config = dict(
    input='waveform_16khz',
    targets=['distance', 'source', 'number of effects'],
    activation='relu',
    channel_attention='eca',
    kernel_size=5,
    label_smoothing=0.1,
    loss='cross_entropy',
    lr=0.017,
    momentum=0.95,
    nesterov=True,
    orthogonalizer='polar_express',
    lr_schedule='linear',
    warmup_steps=330,
)
Rows from block 5 of a small sound classifier, named by matrix and row number. Each number is 128 + 24 x the weight over its row's rms, rounded and kept within 0 to 255. All counts start at 0. After the name is the row's rms in percent of the matrix's.
After each channel's rows are labels from the 100 clips, of 14848, where the channel reaches its highest value: "top examples" is what is common among them; "loudest" is the band of the loudest frequency at the time of the peak. Only what is clearly more common there than usual is listed. The data: synthetic speech, music and everyday sounds put through simulated rooms and audio effects.
# conv: pointwise conv (model.blocks.5.conv.weight, 192x192x1), inputs 0-95

conv.51 091 [106 144 110 118 131 156 139 159 172 116 103 113 113 113 101  98 149  89 103 122 139  97 130 132 133 111 199 119  98 127 127 139  92 139 133 143 140 127  94 138 168 125 132 168 137 200 108 115 138 142 170 104 126 107 157 153 114 119 145 154 184 153 112 138 172 114 107 172 129 104 128 135 136 126 112 132 199 125 200 118 160 103 176 134 138 144 110  98  97 125 109 153  81 141 116 150]
top examples: speech
loudest: 500 to 1000 Hz

conv.88 106 [118 125 101 134 112 129  97 159 155 104 172 113 114 144 150  77 125 148  72 151  71 181 137  93 122 101 177 124 128  97 134 186 137 156 177 126 127 117 125 142 127 140 122 107 123 138 172 166  95 140 112  80 114 153 105 180 133 131 113 135 106 149 125 138 122 102 141 105 126 109 126 131 153  93 119 147 115 118 177 151 148 173 129 116 137 138 112 118 157 136 100 108 126 157 125 113]
top examples: everyday sound
loudest: 500 to 1000 Hz

conv.143 100 [ 98 151 165  72 137 113  94 132 181 135 132 168 137 128 118 149 108 135  94 161 133 163  94 130 119 127 146 135  91  95 164 137 163 178  93 120 109 118 130 118 123 141 174 122 109 158 147 160 105 124 116 130 113 110 113 101 120 143 134 138 109 165 122 145 110 164 126 134 108 160  85 124 104 142 162 134 109 124 150  97 103 102 117  89 119 129 148 113 150 118 130 160 102  93 144 136]
top examples: number of effects: 0
loudest: 500 to 1000 Hz

conv.159 105 [104 122 120 168 131 106  89 160 141 113 126 117 133  67 114 156 101 116 151 131 141 118 167 141  96 135 118 139 121 103  73 164 117  77 158 121 139 100 102 139 154 191 138 130 140  88 104 135 120 158  91  87 114 123 115 110 102 107 112 134 149 141 149 130  88 113 154  88 133 145 144 142 142 151 137  76 118 137 105 149  91 133 160 115 124 127 135 139 105 111 127 123 134 145 155 119]
top examples: speech
loudest: 500 to 1000 Hz

conv.0 089 [125 116 137 140 115 141 106 191 152 103 125 149 119 111  75 120 124  94 136 122 122 109 145 152 115 153 161 116 100 127 119 152 103 133 126 122 119 125 165 125 165 118 111 176 100 165  60 190 123 118 151 120 125 115 115 148 165 102  96  83 187 141 148 113 160 127 120 148 136 112 100 139 157 165 124 104  96 136 165 107 123 139 135 111 115 138 116 146 124 122 114 128 141 128 127 123]
top examples: speech
loudest: 500 to 1000 Hz

conv.104 093 [148 134 127 113 139 134 126  80 184 100 127 153 116 132 104 110 135 151 117 117 141 169 118  92 132  71 137  97 137 127 154 154 165 106 144 105 125 120 110 161 109 147 133 121 125 148 151 117 141 126 124 124 117 117  74 133 156  86 127 114 159 174 126 121 118 137 148 179 128 153 144 137 115 130 112 116 150 172 154 139 166 134 114 162 105  85  91 154 177  86 134 152 121 168 149 111]
top examples: everyday sound; number of effects: 0
loudest: 500 to 1000 Hz

conv.125 095 [ 88 109 141 137 138 136 158 152 160 117 121 135 139 159 178 123 128  97 102 127 126 138  99 137  94 136 151 157 180 133 173 133 122 145 128 116 191 159 105 159 130 123 113  76 121 174 140 131 132  85 167 115 145 170 119 128 109 160 105 147 152 129 158  89 150 116 124 142 108 122 108 165 142 154 125 127 121 112 168 167 104 136 170 114 150  96 126 117 132 135 167 125 136 127 166 104]
top examples: everyday sound
loudest: 1000 to 2000 Hz

conv.155 099 [129 128 188 151 127 168 111 158  97 131 123 114 129 125 171 159 139 162 125 152 147 159 136 147 144 127 105 142 180 131 141  82 121  87 111 113 106 150 104 117 123 133 140 120 110  90 143 104 120 136 157 125 156 131 153 109 137 135 130 159 123 115 146 153 142 121 129 161 118 143 152 156  97 147  61 139 121 130 166 134 137 193  98 118 112 150 125 135 161 117 126  79 147 137 160  98]
top examples: everyday sound; dry
loudest: 500 to 1000 Hz; 1000 to 2000 Hz

conv.3 110 [105 112 101 114  71 150 117 139 142  81 149 100  86 110 119 134  99 132 123 135 129  95 111 165 143 103 163 141 141 120 100 161 153 176  91 129 160 142 144 112 113 125 143 136 141 146 138 179 121 110 103  51  86 155 134 121 120 157 135 118 142 182 154 108 121 138  93 120 122 119 136 123  98 110 169  89 104 147 196 143 120 118 124 109 121 124 131 121 170 127 110 124 105 114 113 113]
top examples: speech
loudest: 500 to 1000 Hz